Weights of a small audio embedding model.
Model: 5.67M parameters, layers 10, width 192.
Training: batches of 512, held-out accuracy 98%.
Data: trained on notes from a synthesiser with random patches, 43.9 epochs.
Rows from block 5 of a small audio embedding model, named by matrix and row number. Rows with one number belong to one neuron. Each number is 128 + 32 x the weight over its row's rms, rounded and kept within 0 to 255. All counts start at 0. Numbers have three digits each.
Before each neuron's rows are labels from the 100 clips, of 14848, where the neuron reaches its highest value: "loudest" is the band of the loudest frequency at the time of the peak; "strongest on" is what is common among them. Only what is clearly more common there than usual is listed. The data: notes from a synthesiser with random patches.
# fc1: second MLP up (model.blocks.5.mlp.fc1.weight, 384x192), inputs 0-47
# fc2: second MLP down (model.blocks.5.mlp.fc2.weight, 192x384, transposed), outputs 0-47

loudest: 250 to 500 Hz
strongest on: low-pass; text has "register"; noise
fc1.96:128128128123130130128221082129117128093125169123128144128151124128094128128104127063124097123128143128129128140128149128122128094126128141128132
fc2.96:128128128132123105128120128148055128125111224099097161128077184128126128128128128190128159144128122128128118113128128128222128128128123128128203

loudest: 500 to 1000 Hz
strongest on: pitch class: G; ring modulation
fc1.345:128128128129136128128216128127134128127153113115200125128155116128099128128123128120140215127128097128128107131128122128137128127128130127128000
fc2.345:128128128175065137128169128031067128202224041145128141128129153128130128128128128126128124137128121128115125083128128128191128128128145128128167

loudest: 250 to 500 Hz
strongest on: bass register; resonance; noise
fc1.100:117128128107068152128167166145194128120124129198136166128111129127105128128128152092128079049128159128133163198128071128136128128128129182128100
fc2.100:128128128127255162128060128132128128147169133126127238128116125128109128128128128118128136130128127128128121128128123128109128128128126128128189

loudest: 250 to 500 Hz
strongest on: text has "register"; low-pass; noise
fc1.233:127128128139140130128013124129129128124115128099126133128128149158128128128128134000127162103128130128128130127128194128005128128128127143128166
fc2.233:128128128139144124128130128127128128129114127125128126128130133128128128128128128000128128134128128128128162180128128128011128128128127128128101

loudest: 250 to 500 Hz
strongest on: noise
fc1.79:069128128043116098128255130142121128173129116108115115128128172131124128129128170173128075125128097128128152065128128128130128163128127192128106
fc2.79:128128128116062081128123128081120128173000128245151112128129023128127128128128137019128112128128130128128128138128129128035128128128147128128100

loudest: 250 to 500 Hz
strongest on: bass register; resonance
fc1.254:149128128081129106128142125092255128125150084116045127128205097128131128128133175098106158138128140128128126204128104128127128131128129129128215
fc2.254:128128128109167099128210128112053128094138124115135129128165136128126128128128102073128103034128144128128142208128123128140128128128166128128124

loudest: 500 to 1000 Hz
strongest on: noise
fc1.132:146128128166147107128080142255180128092103148219131151128126231119114128122128116095128126126128106128128100116128127128131128236128128128128133
fc2.132:128128128131125077128199128128213128181123125130132095128140121128122128128128128111129127164128123128128128135128128128191128128128129128128244

loudest: 250 to 500 Hz
strongest on: bass register; resonance
fc1.307:089128128017218112128076128110187128186130197128171129128173118128116128128127117050107241142128032128150136168128111128123128127128127137128143
fc2.307:128128128091183128128107128154021128201128182154061227128127077128152128128128135133128130131128129128120128128128129128127128128128114128128255

loudest: 250 to 500 Hz
strongest on: bass register; ring modulation
fc1.330:128128128131128151128127246116122128177062171126129101128085094128140128128136129081127140131128156128128197137128121128119128163128126148128130
fc2.330:128128128126132128128125128127092128127074109129121173128161128128129128128128128024128112128128131128114186068128128128211128128128127128128141

loudest: 250 to 500 Hz
strongest on: inharmonic FM
fc1.31:128128128134134123128093103093081128127148124151128133128142154185153128128128100155128120092128128128128095128128072128129128128182128191128228
fc2.31:128128128128142128128128128128120128119129129151044255128009131128128128128128128128128128129128122128128128129128182128140128128128128128128063

loudest: 250 to 500 Hz
strongest on: pitch class: F
fc1.287:124128128132127209128127118132190128138105116101127125128099098129035128144128220090142063131128120128128128132128126128129128111128121128128205
fc2.287:128128128127230128128127128157115128136080128087134213128129094128131128128128128122128186129128136128128203128128093128232128128128128128128158

loudest: 250 to 500 Hz
strongest on: bass register; low-pass
fc1.7:129128128128122125128000128207206128255128141123127131128128125128137128128128106081132121041128158128128128081128138128142128128128127128128052
fc2.7:128128128134106128128127128128117128107132135128128128128128112128117128128128128133128164143128121128128128127128128128135128128128101128128000

loudest: 250 to 500 Hz
strongest on: bass register; pitch class: F; oscillator: hard sync; pitch class: C
fc1.68:078128128078156136128054016130147128099093120122126145128127167163177128128109114100144255117128131128125133085128130128131128028101127096128153
fc2.68:128128128136136154128135128130075128111121103128133128128121137128135128128128131136128181144128119128128160140128124128157128128128129128128107

loudest: 4000 to 8000 Hz
strongest on: noise; notch
fc1.314:196128128127235121128118129125130128100107137140133130128107128128104128128130154129139123120128128128128090191128165128099128127128128130128122
fc2.314:128128128114228125128122128128118128089129127101128152128140128128130128128128128127128052125128109128128128128128128128115128128128127128128159

loudest: 250 to 500 Hz
strongest on: noise; low-pass
fc1.98:128128128140164128128134119132163128234116144158155105128124059133102128128128160070107081162128095128128121178128049128134128142127123131128152
fc2.98:128128128122196159128124128091136128255156158123127184128128115128124128128128128164127013136128156128128128104128074128158128128128110128128180

loudest: 4000 to 8000 Hz
strongest on: noise; notch
fc1.140:161128128126207053128127194118131128065129084167128127128126134128103128128138159080133080085128136128112127109128183128105128158128130128128182
fc2.140:128128128208088125128158128223114128000144013128130203128118123128129128128128128135128128128128144128128128129128132128127128128128127128128144

loudest: 250 to 500 Hz
strongest on: ring modulation
fc1.202:179128128136173130128205127088162128148112064121150128128137235128116128128108072127128105125128132128157119127128119128110128130135129140128160
fc2.202:128128128123111129128132128128138128053127036149128128128129116128128128128128128082142127132128127128128108123128128128067128128128131128128128

loudest: 250 to 500 Hz
strongest on: low-pass; noise; resonance
fc1.286:097128128144129122128184129150120128093120127112116128128160088129136128128128140059138119167128117128128138127128128128113128147128129126128145
fc2.286:128128128082129133128039128128150128098150141130128128128109000128120128128128128156128126131128151128128128124128144128130128128128146128128046

loudest: 250 to 500 Hz
strongest on: hard sync
fc1.139:128128128119152128128132133189106128229090064128127166128115150128126128128128183118127129118128158128128120174128130128193128128128119128128138
fc2.139:128128128117171116128186128127128128144128125125128138128124091128119128128128128121128114150128124128140128138128128128103128128128069128128165

loudest: 250 to 500 Hz
strongest on: low-pass; text has "register"; noise
fc1.368:124128128132154151128177126143255128181066169212148077128126000129133128129128174085177129128128147128128128135128082128140128147133130155128131
fc2.368:128128128146182128128148128125196128136140120124129175128124132128126128128128128098128137127128177128128128135128128128127128128128109128128167

loudest: 250 to 500 Hz
strongest on: bass register; low-pass
fc1.237:084128128164125255128120215148122128082128128196129139128146143128123128128133132067123147120128111128128112144128126128127128122128129138128118
fc2.237:128128128126114128128108128090127128097130115125142153128120077128125128128128128126128059145128044128140128127128227128127128128128122128128053

loudest: 250 to 500 Hz
strongest on: bass register; pitch class: C
fc1.262:118128128072086128128131150167128128088061102118127209128128118142093128128123000120131061069128147128128106132128216128117128236128129128128142
fc2.262:128128128116169139128036128128141128114085136119122231128128126128153128128128128126128097130128124128128127145128213128132128128128133128128221